From a checkpoint of a small sound classifier.
Training: adamw at rate 0.0038, 5800 steps, batches of 128, held-out accuracy 83%.
Rows from block 13 of a small sound classifier, named by matrix and row number. Each number is 200 + 40 x the weight over its row's rms, rounded and kept within 0 to 999. All counts start at 0.
Before each channel's rows are labels from the 100 clips, of 14976, where the channel reaches its highest value: "top examples" is what is common among them; "loudest" is the band of the loudest frequency at the time of the peak. Only what is clearly more common there than usual is listed. The data: synthetic speech, music and everyday sounds put through simulated rooms and audio effects.
# c30: last pointwise conv (model.blocks.13.c3.0.weight, 384x384x1), inputs 0-127

top examples: number of effects: 2; telephone band
loudest: 2000 to 4000 Hz
c30.375,185,177,202,178,201,216,158,137,95,186,165,229,161,190,218,179,211,194,229,213,194,198,164,186,176,187,186,197,173,197,167,231,229,193,185,195,169,154,214,176,188,183,203,171,214,197,155,199,211,192,227,177,199,202,193,144,180,187,177,202,199,154,140,189,185,178,210,186,181,165,186,206,154,171,165,159,155,212,210,261,184,177,214,208,177,174,177,205,181,150,236,151,171,188,164,191,223,165,153,146,148,168,162,154,167,197,229,151,125,212,230,189,158,173,207,213,192,173,160,173,188,191,143,177,209,128,195,170

top examples: number of effects: 1; dry
loudest: 4000 to 8000 Hz
c30.166,208,254,139,186,247,200,213,195,215,152,141,166,150,158,226,173,194,189,135,252,187,209,206,179,206,227,163,146,224,168,132,187,209,224,199,193,219,153,195,242,200,144,216,216,193,176,208,172,204,212,185,129,226,200,197,204,129,166,193,184,190,136,225,242,215,227,190,182,231,178,176,177,196,155,220,175,205,166,194,198,153,164,176,210,156,223,209,210,234,218,183,210,225,186,179,207,249,162,196,164,131,142,136,146,121,231,212,157,150,244,242,162,109,165,224,233,221,170,114,138,184,217,143,187,178,146,156,139

top examples: distance: near; short reverberation; number of effects: 0; everyday sound
loudest: 4000 to 8000 Hz
c30.304,183,122,264,250,267,241,240,221,210,226,153,162,193,133,109,223,213,145,305,173,210,292,196,152,293,200,255,143,161,219,225,186,298,204,201,306,149,193,304,185,155,196,211,158,276,295,190,134,248,167,214,181,239,220,187,194,233,251,155,199,230,281,205,320,199,322,191,180,149,275,286,244,145,168,176,188,220,175,175,266,189,177,233,227,197,178,292,189,189,303,157,179,175,167,188,175,218,226,238,227,174,210,202,301,225,176,200,190,276,218,163,145,210,222,293,192,94,227,175,177,223,191,126,221,299,228,222,160

top examples: far; long reverberation; reverberation time: 1.2 to 2.4 s
loudest: 2000 to 4000 Hz
c30.41,175,200,236,171,179,188,235,220,170,207,151,214,179,144,149,203,178,177,201,156,202,190,179,114,187,169,203,180,221,175,202,181,199,177,191,179,211,189,209,182,176,156,184,179,223,210,164,175,155,185,218,261,188,194,147,153,187,143,228,173,225,140,171,173,160,126,227,216,192,210,184,174,206,179,154,117,199,186,199,186,203,263,241,142,137,182,184,189,214,118,208,161,157,189,181,182,202,134,203,156,147,134,125,148,146,187,205,149,143,178,178,127,143,162,211,189,232,207,136,165,171,179,177,212,186,149,185,181

top examples: everyday sound; number of effects: 2
loudest: 1000 to 2000 Hz
c30.273,195,182,182,198,177,162,242,152,140,149,158,187,159,217,229,219,182,256,236,164,178,129,147,169,189,163,241,174,187,184,167,173,165,159,138,186,192,197,175,190,157,159,167,238,196,193,190,194,226,175,199,223,158,217,216,208,176,157,231,155,205,177,183,155,198,165,212,187,189,189,147,191,150,224,170,149,182,224,186,234,147,184,188,197,189,204,174,217,177,220,189,178,224,205,177,138,188,182,206,141,173,153,141,153,162,222,228,146,139,213,178,177,110,149,262,172,238,226,169,193,202,218,204,253,229,158,202,150

top examples: distance: near; everyday sound
loudest: 4000 to 8000 Hz
c30.147,127,98,286,144,267,262,236,200,202,295,124,180,336,110,216,188,223,191,320,165,293,249,126,155,278,129,305,172,139,154,317,187,274,168,200,261,93,160,274,160,150,156,188,149,262,243,327,176,335,143,174,135,221,305,304,157,136,140,168,203,189,222,141,247,235,193,242,158,198,256,253,340,145,186,143,137,208,169,192,318,176,192,300,318,162,210,284,191,193,147,180,174,210,167,212,191,189,207,180,209,215,203,202,243,199,152,198,212,219,200,121,203,204,218,258,177,154,174,208,192,165,174,131,173,264,209,194,202

top examples: distance: near; short reverberation; number of effects: 0; everyday sound
loudest: 4000 to 8000 Hz
c30.211,146,165,255,167,282,255,249,214,160,234,190,166,190,111,196,215,91,117,335,177,235,328,154,183,309,159,256,186,212,124,236,198,300,229,216,286,158,172,300,129,155,214,205,166,278,275,248,168,258,169,213,145,189,249,232,240,241,205,136,146,234,233,237,256,206,242,184,165,185,274,265,281,154,130,140,229,217,184,207,382,183,205,284,277,197,107,283,173,208,221,169,181,238,187,180,175,185,200,186,178,192,216,195,221,207,206,196,196,235,163,140,206,193,194,247,176,112,220,181,151,170,159,137,196,290,200,198,181

top examples: everyday sound
loudest: 1000 to 2000 Hz
c30.24,157,203,198,226,178,204,222,135,193,157,180,196,159,162,183,194,193,226,216,213,196,173,164,220,158,220,184,197,214,168,152,152,191,200,192,192,213,210,193,186,193,188,198,193,201,205,197,217,188,205,236,182,180,216,226,273,206,184,165,172,209,155,209,252,192,228,217,182,181,206,209,236,168,196,176,176,208,181,234,267,196,172,215,179,192,188,201,236,189,238,209,185,198,243,208,159,184,159,169,151,121,143,133,151,160,191,194,165,150,180,155,180,145,144,184,190,188,211,165,148,194,204,199,188,224,155,170,153

top examples: number of effects: 1; distance: near; drums
loudest: 4000 to 8000 Hz
c30.159,151,246,145,202,184,168,162,156,154,268,151,205,150,196,149,264,181,182,144,266,219,170,205,182,191,238,148,151,163,148,162,215,157,230,233,178,169,159,190,172,178,264,225,182,190,262,165,266,195,220,234,154,195,165,217,161,135,169,113,253,200,151,250,290,253,228,201,155,226,200,192,171,183,120,206,185,192,169,272,193,198,123,203,189,171,145,207,194,208,154,175,172,228,219,239,225,208,164,163,142,145,138,164,135,141,214,194,174,158,203,189,157,168,166,122,187,171,161,128,123,217,197,168,182,241,103,120,147

top examples: distance: near; short reverberation; everyday sound
loudest: 2000 to 4000 Hz
c30.229,208,239,201,191,305,340,232,214,175,230,183,213,269,222,253,185,225,159,328,204,210,122,240,179,289,265,175,190,270,210,263,226,306,198,209,300,237,200,327,196,204,252,159,157,326,328,246,270,200,220,289,225,198,181,212,103,224,242,219,194,265,179,202,160,259,119,289,234,237,319,317,204,230,235,265,251,234,205,200,132,203,258,213,217,227,193,323,182,207,129,249,216,162,318,221,232,224,165,207,180,177,168,175,159,177,222,207,180,166,214,200,196,167,184,242,223,189,158,199,173,183,190,171,179,235,188,172,163

top examples: everyday sound; number of effects: 1
loudest: 2000 to 4000 Hz
c30.154,174,231,186,204,181,204,178,197,160,216,168,224,175,181,155,178,203,210,230,239,198,223,188,227,192,201,180,195,215,183,132,196,208,213,214,197,200,191,196,150,210,215,215,167,204,213,182,221,198,228,238,213,188,213,185,218,196,186,175,206,227,149,160,219,215,213,257,167,155,196,203,248,200,182,178,220,171,182,230,273,209,187,218,199,214,199,198,205,170,139,236,185,222,216,217,246,190,152,170,120,151,155,123,140,133,257,193,140,132,207,171,168,136,145,169,212,165,201,129,125,200,181,195,173,224,149,194,151

top examples: everyday sound; number of effects: 1; reverberation time: dry
loudest: 1000 to 2000 Hz
c30.171,171,241,197,182,250,165,229,154,165,211,170,191,162,160,152,201,189,141,221,222,209,234,156,190,142,208,117,139,223,150,160,222,124,190,257,189,254,190,196,186,206,197,171,157,199,233,232,245,234,221,204,129,266,172,193,210,163,238,175,211,169,138,204,261,263,195,240,158,224,240,202,267,154,147,153,174,141,135,232,227,178,167,219,189,198,142,223,172,224,146,222,190,130,206,235,215,209,144,188,128,115,156,120,136,159,198,220,158,135,191,242,156,148,159,220,232,194,207,157,143,180,225,154,226,176,149,150,140

top examples: far; long reverberation; reverberation time: 1.2 to 2.4 s
loudest: 4000 to 8000 Hz
c30.93,223,211,200,163,184,145,223,239,236,168,200,185,139,178,209,209,187,147,191,214,186,210,199,189,161,192,126,180,200,208,182,171,176,227,192,196,228,216,166,194,204,188,211,199,162,168,224,160,194,126,273,159,253,179,242,163,220,206,215,195,217,168,226,207,162,182,216,201,221,164,163,225,221,147,166,177,223,182,185,197,151,217,192,238,212,149,197,195,203,187,212,186,177,226,275,226,206,143,197,140,149,129,152,134,173,233,166,175,160,180,204,127,134,134,191,174,169,167,144,146,161,198,176,186,216,134,118,145

top examples: distance: near; short reverberation; everyday sound
loudest: 4000 to 8000 Hz
c30.312,162,178,199,191,298,306,249,196,327,248,167,153,287,121,188,219,199,135,306,145,316,228,182,168,322,207,170,123,144,145,176,201,306,179,197,327,174,136,337,179,182,189,211,147,352,320,358,226,265,179,186,281,198,171,285,266,229,189,184,159,221,230,351,261,212,203,176,169,233,324,323,254,163,167,178,156,220,160,192,272,196,175,372,288,158,185,329,214,180,203,199,215,196,179,220,206,223,196,181,199,194,198,192,193,188,176,205,204,166,245,170,203,189,188,282,228,211,230,213,194,230,190,189,223,234,207,192,194

top examples: distance: near; short reverberation; reverberation time: 0.15 to 0.3 s
loudest: 4000 to 8000 Hz
c30.343,192,141,234,202,217,250,244,191,183,273,193,210,235,153,214,187,213,145,308,184,204,278,150,113,236,156,200,205,201,189,247,233,243,194,204,202,120,181,247,172,161,156,166,160,211,230,200,173,257,127,160,136,148,214,250,152,252,196,209,144,131,158,62,184,173,88,219,190,144,207,230,281,170,188,187,184,192,192,175,284,187,209,286,203,232,165,241,198,206,142,186,103,179,116,188,189,212,170,195,226,209,185,182,202,197,124,203,208,160,157,83,168,203,200,265,150,157,185,178,141,178,113,142,174,204,173,183,230